config.yaml
crop_scale_min: 1
targets: ["vehicles"]
activation: "gelu"
expert_mlp_ratio: 1
experts_per_token: 2
beta2: 0.95
lr_schedule: "cosine"
Rows from block 13 of a small image classifier, named by matrix and row number. Rows with one number within an expert belong to one neuron, the router's apart. Each number is 128 + 24 x the weight over its row's rms, rounded and kept within 0 to 255. All counts start at 0.
After each expert's rows are labels from the 100 images, of 14976, where the router gives the expert most weight on average: "strongest on" is what is common among them. Only what is clearly more common there than usual is listed. The data: rendered roads seen from a driver's seat, with toy cars, trees and houses. In brackets: how many of the 100, against the usual share in percent.
# router: router (model.blocks.13.mlp.router.weight, 8x192), inputs 96-191
# up: expert up (model.blocks.13.mlp.up, 8x192x192), inputs 96-191
# down: expert down (model.blocks.13.mlp.down, 8x192x192, transposed), outputs 96-191

# expert 7
router.7 [111 100 111 120 162 183 157 154 151 100 103 135 158 149  95 116 120 155  98 124 111  99 124 101 114 123 114 163 152 110 145 148 146 118 113 117 107 155 124  83 116 117 122 107 129 134 147 156 123 100 140 139 127 144 146 158 141  94  87 105 104 144 162 157 116 153 145 141 146 147 114 113 114 134 128  92 160  91 146 143 105 120 157 123 140 123  99 144 146 114 110 116 157 142 169 143]
up.16 [145 135 169 144 138 103 123 110 111 162 157  94 105 105 151  99 100 166 170 139 156 170 131 127 163 160 133 116 139 147 130 107 105 168 145 137 142 133 179 135 107 142 147 169 124 148 110 102 176 136 112 133 146  91 111 119 103 146 170 128 157 133 121  97 131  91 126  74 111 136 139 173 136 112 154 168 119 187 132 115 116 158 150 151 115 142 170 127 138 111 154 146 124  89 130 130]
down.16 [138 117 121  76 101 146 122 142 103 112  97 136 140 108 126  65 130 163 118  82 103 145 155 107 109 161 145  87  84 100 129 129 138 105 116 102 106 140 124 137  79 119  95 128 131 107 172 151  61 120 129 167 145 162  98 204 109  86 135 124 146 146 168 152 112 138 111 124 122 118 165  90 126 153 100  99 154 144 133 151 120 115 136  69 166 110 128 166 141 126  98 119 150 117 138 144]
up.17 [167 146 158 150 130 127 116 137  84 152 147  98 103  81 128 140 119 140 166 123 148 133 115 150 141 142 144  83 117 168 130 100  95 172 141  98 138 119 158 188 146 127 165 134 145 139 153 102 160 150 112 128 149 111 123 126 113 128 133 155 144  77 124 113 173 131  92 139 121 142 164 134 140 123 109 136  58 136 123  93 157 133  87 157 127 148 124 107 160  98 158 133 135 138 133 157]
down.17 [107 126 136 123 121  96 152 107 160 128 130 150 132 141 134  78 169 157  97 110 108 136 129  96 138 122 110 150 166 128 159 159 159  72 108 187 102 190 122 106 135 164 100 124 100  69 103 144  91 113 122 146 113 146 173 128 170 134 124 125 117 144 174 178  95  94 170 121 142 115 139  86 119 130 144 100 154 123 114 137 127 100 164 142 120 103 166 177 103 121  97  95  75 145  87 105]
up.18 [142 123 155 128  87 148 114  92 136 155 136 105  86 120 170 120 132 140 137 152 133 123  99 117 155  90 107 119 130 148 104 118 129 136 134 125 113 138 126 115 115 158 145 128 115 174  92 100 137 137  91 123 148  94 127  71 141 173 141 170 146 113 113 124 140  54 125 114 143 122 140 156 114 146 155 126 112 138 126 117 145 151 113 109 105 134 128 150  86 135 141 158 108 169  90  93]
down.18 [123 127 109 101 145 104 161 164 128 123 107 113 139 111  65  98  89 151 142  77 111 126 162 115 140 162 137 134 117 107 138 127 118 132 112 143 104 114 153 132 148  95 111 114 116 145 153 103  86 126 169 169 123 139  58 178 111 130 155 112 154 151 193  74 108 129 136 129  89 147  62 139 128 114 104 150 165 100 116 158 103 134 151 127 167 110 127  96 132 105 107 169 139 103 187 133]
up.19 [144 112 157 128 105 147 120 106 100 180 160 126 110  90 124 160 119 111 152 133 165 140 127 152 174 140 155 114 134 158 112  92  99 152 139 120 134 122 174 169 136 131 146 149 147 148 137 104 156 149 116 132 154  99 111 121 140 128 136 146 161 102 112 122 156 128 111 128  96 118 140 145 135  96 119 169  88 135 127  74 156 133 112 156 133 150 144 126 145 121 169 150 130 157 122 141]
down.19 [132 128 141 106 146  99 156 110 145 136 107 147 153 130 115 113 144 162 106  95 103 126 156 105 116 154 133 147 123 107 139 153 169 110 122 172 106  96 163 118 111 137 101 145  82  93 110 143 101 119 148 178 128 163 137 125 116 152 159 150 113 126 138 147 101  83 152 118 129 116 123 137 147 132 159 114 164 104  91 140 122 111 170 126 133 131 151 136  91 125 106  83  79 125 117 110]
up.20 [118 135 142  67 134  92  95 136 102 142 143  75 118 109 114 122 123 150 154 126 126 174 141 141 173 186 186 136 129 132 105 122 120 120 106 151 119 103 189 153 101 101 100 151 115 141 160 106 143 133 142 126 138 125 113 143  96 102 153 153 139 129 156 131 103 108 135 128  69  97 104 156 128 105  88 163 165 146 122 129 120 121 155 148  94 151 167 130 128  86 142 128 156 124  90 169]
down.20 [158 135 150 111 130 129 178 131  78 158 166 117 123 111 101 139 130 135 142 142 141 125 176 160 153 125 143 152 105 119 151 104 106 143  93 113 134 149 148 154 171 139 165 151 135 155 138  96 142 163 110 142 138 103 124 182 144  92 140 120 156 121 155 146 130 141 102 165 124 136 120 135 155 132 129 146 138 130 108 133 140  98 118 141 137 129 123 115 167 129 124 133 135 130 180 130]
strongest on: dusk (73 vs 29.9)

# expert 2
router.2 [ 94 106 106  82 155 137 152 142 132 118 113 135 170 155 101 106 133 142 145 132 112 140 118 109 114 115 124 149 105 111 128 123 146 119 108 126 126 109 122  83 129 107 105 129 129 114 146 137 114  87 155 128 116 167 160 138 110  95  85 101 121 158 118 145  96 159 143 155 156 121 100  99 116 150 129  96 160  91  95 139 114 123 138 106 156 115 107 104 117  88 122 118 144 164 155 139]
up.16 [152 132 162 138 112 115 126 108 127 147 160 117 102 107 134 152 128 129 140 133 151 155 122 164 160 157 161 134 132 147 105  92 112 152 144 128 139 140 169 156 156 124 159 173 137 107 143  91 151 166  99 113 160 115 118 111 135 133 149 157 156  99 109 109 159  89 110 150  81 122 130 159 176 104 115 165 107 157 139  90 154 134 113 151 131 156 167 117 141 145 161 130 131 120 104 144]
down.16 [128 136 135  93 146 120 119 122 144 165 120 136 174 134 138  78 150 172 148 123 133 153 134  96 168 124 116 135 107 131 184 151 149 147 114  84  83 160 151 126 113 150 111 130 126 120 108 131  67 134 112 110 122 150  84 166 113 108 101 107 133 165 172  84 111 113 116  98 140 145 165 131 116 161 128 132 123 123 128 131 104 146 120 131 149  87 135 138 118 114 114 163 139  90 145 107]
up.17 [118 104 165 144 135 106 107 101 131 168 159  99  89 121 130 162 115 127 158 145 159 180 158 139 180 129 150 113 158 141 117 107  91 148 177 148 170 138 185 136 155 147 143 191 113 142 131  96 154 152 110 109 148  76 129 104 135 108 155 125 157 117 104 132 133  92 121 117 110 142 120 141 178  99 144 175 113 156 149 116 150 128 147 149  83 139 156 128 142 118 155 127 122 140 108 118]
down.17 [ 84 116 108 116 160 118 144 109 151 129 139 139 132 106 145 118 103  95 109 113 109 150 118 135 123 138 135 102 103 158 124 114 146 111 142 166 133 106 151  91  99 116 145 168 123 149 128 144 156  97 179 106  95 128 205 130 121 109 135 123 152 134 109 147 120 125 135  89 117 155 159 155 113 114 151 159 117  96 140 125  90  66 128 143 164 102  87 108 162 112 157  65 141  69 123 109]
up.18 [151 160 182 150 114  88 126 139 104 142 164 107 125 103 145 155  99 135 164 119 123 157 152 152 159 155 153 133 162 138 146  99  94 149 148 120 150 113 196 176 144 105 135 156 153 162 122 100 149 159 111 131 146 103 133 145 118 162 151 144 161 110 123 125 131  84  96 126 120 147 132 162 122 116 142 160 117 167 112 108 136 117 117 149  96 186 160 124 141  96 138 100 132 124 110 147]
down.18 [144 137 161 112 149 157 107 151 110 158 171 110 155 132 152 150 147 160 124 154 129 133 110 136 135 125 125 142 109 149 117  93 113 139 118  94 151 169 154 103 105 133 159 144 138  86 137 115 107 136 125 111 132  86 191 117 120  83  46 130 183 101 104 149 146 148 139 116 103 133 163 137 136 142 116 147 127 153 154 132 123  83  89 144 151 166 108 140 145 149 178  98 166 115 136 125]
up.19 [168 172 147 121 149 112  94 107 110 162 155 104 135  90 127 140 140 163 171 131 156 184 120 140 165 121 130 119 148 137 116 105 107 150 167 119  96 105 165 166  95 128 138 168 133 112 117 117 120 139 130 131 167 118 119  80 118 159 139 145 178 106 136 119 151  85 131  94 131 150 143 182 140 129 148 153 111 142 135 121 124 131 130 139 104 168 162 130 122 130 147 137 148 124  93 110]
down.19 [ 81 105 103  67 147 123 137 108 126  97 116 117 161 161 109  97 153 131 118 122  95 126 106  92 115 160 147 138 131 113 121 157 152 106  96 124 103 136 110 112 109 128 101 129 164 104 145 155 139 132 156 130 102 142  90 126 121  95 131 109  94 145 171 128  91 125 115 137 117 116 166 133 126 111 131 106 164 122 146 175  87 106 153 115 173 123 119 153 166 110 117 144 137  64 144 143]
up.20 [152 142 171 146 110 128 111 119 128 157 145 112 113 106 156 160 141 125 156 143 139 155 135 160 178 156 169 113 147 152 117 117  97 164 159 122 148 133 188 154 139 147 167 184 139 138 143 102 133 162  93 119 165  89 118 110 133 143 162 159 167  90 135 106 136 102 100 129 106 138 135 153 138 104 107 179  99 145 133 101 150 138 113 155 102 157 159 106 163 139 167 132 134 122 119 143]
down.20 [110 124 129 140 161 130 123 119 126 115 121 130 146 119 127  97 139 174 114  92 136 149  94 121 152 115 115 123 117 157 180 138 156 110 114 110 136 176 163 156  74 111 123 135 139 108 121 126 122 102 129 134 100 107 113 138 113 108 102 115 124 183 144  97  92  95 140 131 131 130 151  99 142 141 129 127 143 130 142 154  85 114 101 105 129 143 115 154 160 129 101 179 116  71 145 117]
strongest on: dusk (100 vs 29.9); vehicles: zero (87 vs 12.5)

# expert 3
router.3 [ 94 137 115 122 133 148 156 145 142 124 110 135 148 142 109  85 119 139 115  78 121 127 141  99 116 158 120 135 179 122 150 140 151 104  82  97 140 145 130 117  90 116  96 130 136  82 164 142  93 102 153 106  95 143 157 182 140 105  94  97  99 149 172 161  89 155 139 162 140 126 126  88 127 146 103  97 173 137 138 147 107 118 159 109 149 119 124 148 154 133  97  97 148 128 127 154]
up.16 [150 136 168 132 116 124 127 103 128 167 181 125 128  91 151 146 142 122 153 148 171 161 114 133 157 128 122 108 112 166 127  88 124 157 135 137 131 138 151 149 139 132 137 181 122 116 122  88 130 152  87 118 146 117 105 140 135 114 141 147 159 116 118 121 162 105 108 100 123 124 136 164 183 130 137 153 123 165 127 116 146 143  91 141 132 183 171 115 117 153 148 148 133 103 111  98]
down.16 [143 119 135 114 149 131 123 132 141 137 137 132 137 115 114  80 130 165 134 142 138 153  84 125 134 112 120 146 120 145  92 128  92 119 100 118 145 139 133 133  46 105 119 134 148  98 137 147 112 100 128 153 117 132  11 141  92 123 133 144 133 121 112  95  91 127 153 111 139 133 129 124 149 120 146 127 123 116 170 122 121 133 124 161 113 118 142 154 146 137 125 211 132  83 122 159]
up.17 [131 113 146 126 110 127  97 108 132 146 136 136  98 116 127 141 111 144 133 144 154 168 124 130 161 160 164 140 141 136 125  79 103 138 156 136 114 141 166 132 129 141 140 146 115 133 145 121 126 144  93 123 147 113 133 122 162  79 118 136 146  95 137 135 131 133 111 140  80 113 123 140 173  99 113 169 119 175 141  94 157 123 139 141 121 130 156 163 147 106 147 118 102 146 102 138]
down.17 [124 147 150 113 128  82 141 122 116 117 141 134 116 132 116  99 107 130 142  91 145 164 164 142 148 165 171 156 152 135 172 113 152 159 128 148 141 170 165 117 141 126 109 149 131 108 148 116 104 121 112 160 112 123 141 141 152 105 171  94 162 145 160 166 130 107 171 131  90 137 110 146 169 137 125 157 141 142 121 125 117  77 157 143 108 139 173 105 134 152 126 101  96  99 122 162]
up.18 [163 139 179 133 106 130 102 122 119 173 160 121 110 108 160 152 129 118 167 161 192 145 105 120 169 151 148 114 108 170 104 100  86 144 155 118 118 126 178 163 125 142 133 158 129 110 148 103 155 160 101 126 155 104 113 122 118 136 145 158 152  97 110 112 150 119  96 116 100 130 152 152 162 108 107 154 106 181 132  90 133 128 116 131 138 184 140 132 157 105 173 129 124 107  96 139]
down.18 [126 130  90 155 133 127 121 141 153 101 104 114 126 113 142 113 168 123 106 124 109 112  98 109  99 136 124 132 152 126 111 179 130 114 137 143 140 155  88 112  87 146 133  83 138 104 130 115 121 107 172 111 140 123  92 102 170 124  92  91  99 158 112 102 131 153 156 158 141 180 119 119 110 152 122  97 125 106 156 130 141 116 118 110  79 125  97 179 128 165 119 154 147 149  75 123]
up.19 [140 136 141 126  93 136 120 125 113 148 159 110 132 102 103 115 126 121 174 121 157 163 140 142 171 150 162 139 139 146 133 110  97 154 146 145 122 155 169 168 122 138 121 142 146  95 161  93 125 142 124 142 150 131 145 152 133  95 126 137 176 117 158 119 141 155 109 143  72 122 136 130 171  81  82 186 130 157 139 112 136 122 145 142 120 143 149 133 151 117 156 121 134 136 100 162]
down.19 [139 130 136  98 154 108 138 114 130 153 173 110 139 108 103 129 118 159 136 122 136 167 149 121 172 175 181 164 136 143 134  93 139 142 121 134 131 130 175 120 134 105 104 170 122 126 158 123 134 137 106 157 142 116 140 139 135  94 146  99 152 134 146 169 127  98 129 117  84  83 109 156 171 109 111 163 137 144 141 117 120  88 159 142 134 127 176 108 172 108 147 101  93  59 165 175]
up.20 [130 114 165 141 127 153  96 127 133 187 159 140  92 121 134 174 120 114 143 160 174 150 129 130 172 171 154  93 121 172 120  95  90 151 171 117 149 152 161 147 111 166 151 139 140 113 142  93 157 126 111 127 120  99 130 119 102 101 136 124 166 107 108 117 115 141  90 116  84 145 133 148 180 106  98 179  84 157 148 115 137 144 122 131 130 136 160 136 162 133 158 125 126 126 125 163]
down.20 [129 114 121 130 164 108 143 109 162 127 138 141 131 137 140 109 130 141 122 104 122 167 139 113 126 163 152 158 150 113 139 131 143 135 160 164 148 143 153 102 103 117 103 161 101 118 139 134 152 110 131 141 129 149  77 127 154 129 160  96 159 123 133 119 119 108 155 105 135 190  85 144 149 140 164 147 150 108 110 149  84 109 168 132 123 141 152 150 134 109 122 164  96  87 144 153]
strongest on: vehicles: two (86 vs 41.9)

# expert 5
router.5 [103 107  95 138 163 156 174 147 162 107 120 132 154 161  94 113 132 141 121 104 117 128 126 104 117  96 119 169 113 125 142 148 160 112 103 108 113 160  98  70 124 112 101 120 119  99 159 160 106 118 142 139 108 139 151 144 143 120  69  92 119 147 129 160 112 164 139 147 129 132 130 109  97 148 114  98 162  99 143 155 101 111 176  92 122 105 114 123 121 121 108 117 121 146 177 153]
up.0 [157 131 165 118 124 148 107 118 118 152 169 108 109 101 134 150 117 107 145 167 169 149 118 148 155 125 141  98 109 150 105  89  87 156 118 142 118 149 165 146 136 123 121 159 122 120 138  89 144 155  97 135 138 100 130 141 118 116 148 158 155  90 109 130 151 133 109 130  99 100 158 129 155 116 122 145  87 166 138  74 164 127 129 177 117 158 153 116 124 138 183 129 132 136  86 128]
down.0 [113 146 105 172 128  93 162 139 124 115 127 130  89 126  95  99 111  95 119 110 105 128 198 126 120 138 148 160 196  99 140 132 159 125 140 162 170 167 146 122 161 134 136 131  98 108 152 121 130 119 150 133 159 145 178 122 183 125 126  99 142 144 103 207  99 141 158 134 138 152  99 112 139 122 129 132 149 142 105 127 148 124 154 153 106 133 152 141 116 124 101  59  98 156 126 148]
up.1 [152 141 151 152 103 123 113 137 126 157 191 139 102 119 129 163 124 126 149 162 143 151 116 131 167 170 176 128 144 149 109  82  73 134 150 136  90 124 168 150 130 133 132 162 128 161 150 125 144 136  83 136 150 104 122 142 124 136 137 141 165  84 130 117 124 114  89 103  83 126 151 131 162 109 120 174 110 174 120 101 132 126 133 140 116 158 177 135 138 100 141 137 144 120 113 152]
down.1 [114  91 138 124 150 114 140 130 132 142 150 121 134 109 116 118 100 131 129 129 131 149 143 120 184 113 123 163 136 164 134 131 174 162 124 116 117 131 147 108 174  90 100 129 150 126  99 151 102 103 157 102 144 123 147 139 169 142 123 135 147 131 177 148 101 145 162 137 152  86 102 116 160 149 156 123 134 127  98 132  94 129 164 121 136 107 142 135 114 147 119 121  82 136 134 133]
up.2 [159 162 176 140  96 131  99 120 108 149 169 101 103  95 146 141 140 140 142 140 163 165 110 165 183 142 147 124 120 155 119 109  62 150 141 105  81 137 140 158 148 145 139 137 153 125 137  94 141 173 120 102 142 115 114 137 138 121 125 151 149 103 147 118 132 129 108 140  90 106 137 143 158  92 127 161 120 154 145 113 150 135 118 142 122 134 143 118 161 103 161 149 140 157 109 146]
down.2 [ 86 119 128 140 148  76 138 133 172 134 109 134 136 143 149  90 174 122 115 130 102 123 113  94 108 105 119 167 150 119 141 133 166 109 150 168 143 134 127  60 105 129  91 151 110  87 127 131 112 104 143 148 142 149  94 107 147 153 133 135 123 144 119  98 133  94 176 147 122 111  88 147 115 161 163 111 155 142 120 155 122 104 155 155 131 127 133 191 109 158 122 140 129 121 142 112]
up.3 [144 129 141 156 130 125 145  87 137 154 133 124  97 116 153 162 115 145 146 131 136 151 123 119 140 113 123 107 148 171 127  97 111 159 148 104 123 128 168 159 149 120 144 173 137 152 110 110 141 144 130 136 121  95  88 124 128 144 143 134 173 115 105  99 164  97 103  64 134 149 141 144 161 119 158 140 102 134 113 124 125 162 114 134 124 145 144 144 129  95 135 165 127  86 129  78]
down.3 [107 154 130  99 187 139 139 152 117 117 118 166 132 132  94 119 123 140 118  86 138 108 136 118 112 133 162 124 104 126 133 139 144 115 103  75 129 150 143 138  96 139  94 126 150 105 156 122  73 125 146 132  96 134  43 142 104 124 120 104 126 157 160  94  90 152 129 141  87 101 114 136 142 129  95 128 182 127 136 153  91 142 115 102 116 121 130  80 152 165 137 176 124 134 158 138]
up.4 [143 124 154 110 146 120 137  79 150 155 149 131 110 122 157 138 112 134 156 132 137 155 151 103 148 101 109  98 147 159 146 115 114 144 148 116 155 146 159 133 128 131 152 171 126 160  91 122 143 132 115 144 131 107  90 120  99 143 146 153 146 112 105  91 144  71 111  79 139 143 138 132 138 122 167 144 109 124 105 136 117 143 101 105 100 142 147  94  97  90 133 165 126  86 140  65]
down.4 [137 181 100  78 160 138 131 162 113 103 131 141 139 140 134  93 111 157 147 101 134  93 144 122 118 142 138 114  97 114 143 113 140 132 125 101 164 124 153 150  96 140 107  89 161  85 147 123 100 120 108 178 106 129  75 139  76 106 150 119 135 157 160 121  90 170 126 150  80  98  88 116 130 121  90 158 150 105 147 144 109 112 101 112 142 121 132 134 172 127 105 147 141 144 141 126]
strongest on: dusk (76 vs 29.9)

# expert 0
router.0 [106 111  98  93 190 145 171 143 147 126 113 135 142 175  90 118 149 161 117 127 110 121 128 134 109 142 126 133 110 111 131 157 143  97 110 137 125 133 107  91 103  99  93 119 149  86 148 164 115 106 132 124 116 145 159 140 129 112  70  81 120 153 109 143 116 160 165 151 132 124 116  90 125 132 107  96 178  82 130 153 104 119 136  97 120  96 115 142 124 127 125 126 138 121 150 153]
up.16 [159 148 147 133 145 119  65 137 128 159 141 113 112 109 163 162 124 136 165 173 140 151  97 134 145 111 124  86 145 156  90  90  91 163 169 122 139 125 146 157  89 180 174 158 131 142 123 125 160 127 115 145 146  74 112  89 129 157 143 164 151  98  91 118 167 116 119  82 137 142 163 159 106 122 129 146  86 141 145 134 115 139 117 108  87 142 160 147 114 137 152 134 146 110 131 103]
down.16 [122 137 141  61 156 149 158 156 135 148 126 139 180 141  92 110 158 161 105 117 113 115 154 131 125 134 148 115  87 135 148 139 135 110  81 138 115 123 140 103 123 128 103 145 138 122 139 145  80 109 170 131  93 157 185 150 133 104 133 125 119 179 175 179  94 125 150 134 136 116 119 124 136 115 127 119 188 103 125 164  82 128 144 119 186 121 108 104 166 120 136  88 103 105 199 155]
up.17 [169 159 149 149 121  85 122 114 111 153 167  94 127 120 129 131 114 143 165 143 155 165 115 140 168 149 152 114 130 151 113  82 105 170 143 138 148  97 164 140 130 111 172 166 145 134 131  86 126 127  91 127 142 104 114 121 116 129 149 139 154 102 107 124 148  98 132  87 100 133 149 184 154 119 136 141 114 153 125 116 142 143 130 157 130 182 171 130 127 117 147 154 137 128 113 119]
down.17 [130 120 129  84 179 135  94 109 146 124 117 164 146 128 139  83 171 148 137 121 109 123 125 118 113 128 117  70 133 119 151 136 156 115 141 115 122 139 108 159  67 183 118 130 116  76 122 138  67 131 138 178 132 138 108 123  93  97 107 113 119 147 166 160 121 150 149 122 139 171 165 136 119 132 134 137 161 130 152 151  99 126 103  86 128 123 133 141 116 164 101 126 126  89 147 128]
up.18 [170 149 175 132 147 105  76 127 126 180 152 104 102 106 142 147 138 144 142 152 145 157 107 138 142 135 151 100 155 170 121 101 104 158 158 126 131 117 174 126 105 143 169 152 138 139 129 113 143 111 109 153 162 114 128  89 162 128 141 153 157  85  98 117 157 109 110  97 118 137 155 169 141 129 137 166  98 157 149 121 137 130 117 131 115 172 159 160 118 130 149 144 139 102 117 111]
down.18 [136 132 136  63 162 169 108 131 139 143 112 144 160 156 112 117 114 191 137 139 134 120  97 104 115 129 111 119  89 107 171 131 125 127 136 121  97 125 115 154  74 119  55 132 120 120 122 153  85 114 133 163 140 151 139 146 100 122 111 128 117 133 148 136  93 131 125  96 130 101 129 118 134 140 116 111 156 111 114 138  48 109 156  69 154 131 114 129 146 104 132 107 129 107 175 148]
up.19 [154 125 145 119 100 104 108  95 125 150 162 103  99 117 126 129 103 114 147 134 138 167 116 162 164 168 142 148 127 129 116 113 102 154 113 150 121 119 150 139 159 132 146 173 113 117 122 119 151 132  99 125 150 106 114 133 152 135 153 132 139 102 145 106 127  73 129  98 105 102 117 150 184 113 139 145  96 138 143 107 144 140 153 156 131 162 186 127 115 131 169 160 142 135 110 108]
down.19 [179 124 130 103 159 145 126 134 121 126 151 165 152 115 144  99 127 127 147 103 152 102 162 123 129 129 135  89 151 132 158 127 119 137 182 108 128 154 110 167  94 163 126  95 144 111 143 131 106 123 101 161 132 131  65  91  94 120 106 137 127 149 134 136 103 136 136 140 137 201 178 108 127 146 116 112 124 110 135 135 147 125  79 102  73 125 157 169 132 168 126 141 123 105 127 135]
up.20 [154 132 184 141 132 111  85 117 125 152 148 108 102 107 140 134 104 126 157 154 159 167  98 163 131 156 156 106 170 172 136 105 115 168 157 127 155 105 156 139 119 143 165 156 146 139 137 109 146 134 122 131 146  98 107  91 145 139 152 160 158 103 109 112 151 124 126  90 124 143 155 177 149 106 130 163  91 138 145 116 134 125 119 146 132 167 187 147 129 139 138 141 147  97 110 116]
down.20 [114 117 109  85 181 148 114 143 127 125 111 197 165 113 138 103 141 158 128 109 102 138 141 104 138 137 142  69  67 122 135 140 133 117 148 119  86 100 125 133  73 170  97 159 130  87 157 143  88 107 133 160 114 143 152 145  77 102 130 130 150 155 173 139 109 138 125 129 123 164 176 140 124 172 125 133 161  99 150 160  81 132 108  96 157 105 132 133 122 152  95 157 123  95 152 123]
strongest on: dusk (98 vs 29.9); vehicles: zero (35 vs 12.5)

# expert 4
router.4 [112 128 100 132 171 153 177 157 136 130 124 148 160 166 123 115 159 143  82 122 119 111 132 112 106 115 116 126 118 105 129 117 150 106 130 133 146 139 119  80 114 139  79 118 135  97 128 153  94 125 140 102 110 146 150 129 129  95  87  64  94 159 114 163 105 155 164 156 121 123 134  96 109 142 115 107 181  90 130 148 116 115 151  94 121 106 104 106 122 111 110 113 144 114 159 123]
up.0 [124 124 152 101 107 104  95 129 136 152 171 102 123 115 137 151 115 114 153 156 163 176 105 156 149 165 171 112 104 140 119  94  78 140 127 132 108 121 174 122 122 141 147 162 105 142 140 115 134 167 113 123 153  93 118 151 138 123 138 165 154 111 134 123 154 110  90 121  97  85 139 174 118  91 126 148 111 150 142  95 129 116 129 163 133 171 165 112 137 125 186 108 142 126  87 137]
down.0 [116 129 148 104 145 117 121 118 107 149 137  93 141 137  97 155 150 165 149 144 134 133 191 144 139 103 119 158 158 147 136 130 114 166 137 113 115 109 132 141 162 146  95 123 143 103 123 108 130 171 159 132 119 121 158 113 133 174 138 116 151 173 135 144 135 120 215 137 130 111 136 157 136 121 135 163 172 144 169 146 113 104 156 132  95 107 141 162 153 104 125 108 140 135 130 124]
up.1 [149 124 163 131 108 133 103 117 111 161 163 118 103 113 143 151 143 130 136 161 163 142 128 161 134 137 152 108 126 162 122  94 106 163 153 121 148 147 158 159 124 147 149 130 134 125 126 109 122 172  95 114 161  86 106 107 144 123 149 143 155  92  92 122 157 137 108 123 115 127 154 147 146 109 113 186  85 169 163 104 160 134 118 144 117 144 154 127 141 146 180 144 129 128  98 124]
down.1 [117 128 135  69 146 145 119 141 133 137 120 147 175 141 110 124 170 176 139 135 124 127 108 120 112 137 137 116  69 133 105 147 146 115 118 130 101 141 133 122  96 127  52 105 124 124 123 157 111 100 153 153  91 159 158 129 143 113 118 142 106 150 159 179 110 143 138 128 135  88 136 110 124 175 141  95 195 115  97 165  94 135 151 103 151 112 134 110 113  90 114 110 112 101 156 140]
up.2 [177 132 151 110 131 122 119  85 166 161 142 147 105 126 193 168 138 107 115 140 137 125 115 116 142 117 119 131 122 146 135 121 138 127 144 155 128 132 147 121 114 155 145 160  93 146  95 123 143 137 105 141 164 137 108 116 123 132 131 175 133 106 131 111 141  95 123  72 134 144 143 131 132 139 179 126 104 130 115 106 146 142 109 128 135 157 153 126  79 119 156 141 103 110 127 100]
down.2 [115 146  92 124 132 137 141 150 116 104  90 138 135 115  81 116 137 144  90 126  95 102  96 127  90 189 127 123 115 116 113 142 127  95  88  96 120 109  85 123 163 149 118 120 134 122 148 136 100 145 114 108 102 159  60 147 158 127 176 150 107 110 115 103 123 133 135 147 120 129 157 143 123 186 121 117 139  86 142 131 125 145 122 144 153  81 107 123 139 165 131 157 145 142 108 145]
up.3 [145 149 145  82 148 119 129  91 117 152 148 174 150 128 136 145 106 139 114  89 131 152 129 153 139 119 142 101 110 146 129 120 107 145 148 165 115 105 137 172 126 118 134 185 130 125  98 124 106 128  93 153 132 108  80 131  84 157 185 145 154 146 176  80 122  78 119 107 116 149 122 127 134 129 113 150 145 134  97 126 123 179 134 106 106 138 144 116 112 107 126 165  91 101 139 106]
down.3 [135 173 114 157 121 145 117 146 108 118 110 143 119 113 120 118 153 139 108  99 114 111 157 136 122 141 121  81 111  96 163 150 120 103 101  76 126  88 115 174 138 154 139  96 156 110 137 131 110 149 120 152  98 146  47 104  95 103 111 134 110 127 148  66 128 179 150 172 133 141 154 103 110 152 100 121 112 116 101 129 132 139  72 107 143 131 131 122 155 141 115 159 139 150 142 165]
up.4 [147  96 148 151 137 141 139 101 131 177 137 154 106 119 181 161 122 129 115 158 131 137 133 156 153 103 126  93 128 158  82 106  94 141 167  74 155 137 138 132 133 134 163 137 133 118 107 104 144 172  87 113 190  86 139  96 148 158 141 167 166  98  98 144 161 133 127  84 112 164 109 160 152 127 126 151  84 149 144 111 160 118 110 119  96 136  95 114 131 101 159 149 100 141 128 130]
down.4 [132  95 159 107 140 153 137 139 104 128 129 124 141 155 110 158 126 103 116 117 133 139 142 141 131 113 135 168 109 136  87 107 114 153  83 167  84 134 121 141  76 131 146 142 165 137 120 105 127 148 120  99  99  90 150 136 158 108 179 147 126 169 131 164 117 129 134 126  99  95 191 135 144 159 164 110 113 141 121 118 137 112  84 159 124 119 167 145 131 157 117 104  80 156 125 134]
strongest on: dusk (90 vs 29.9); straight (60 vs 32.9)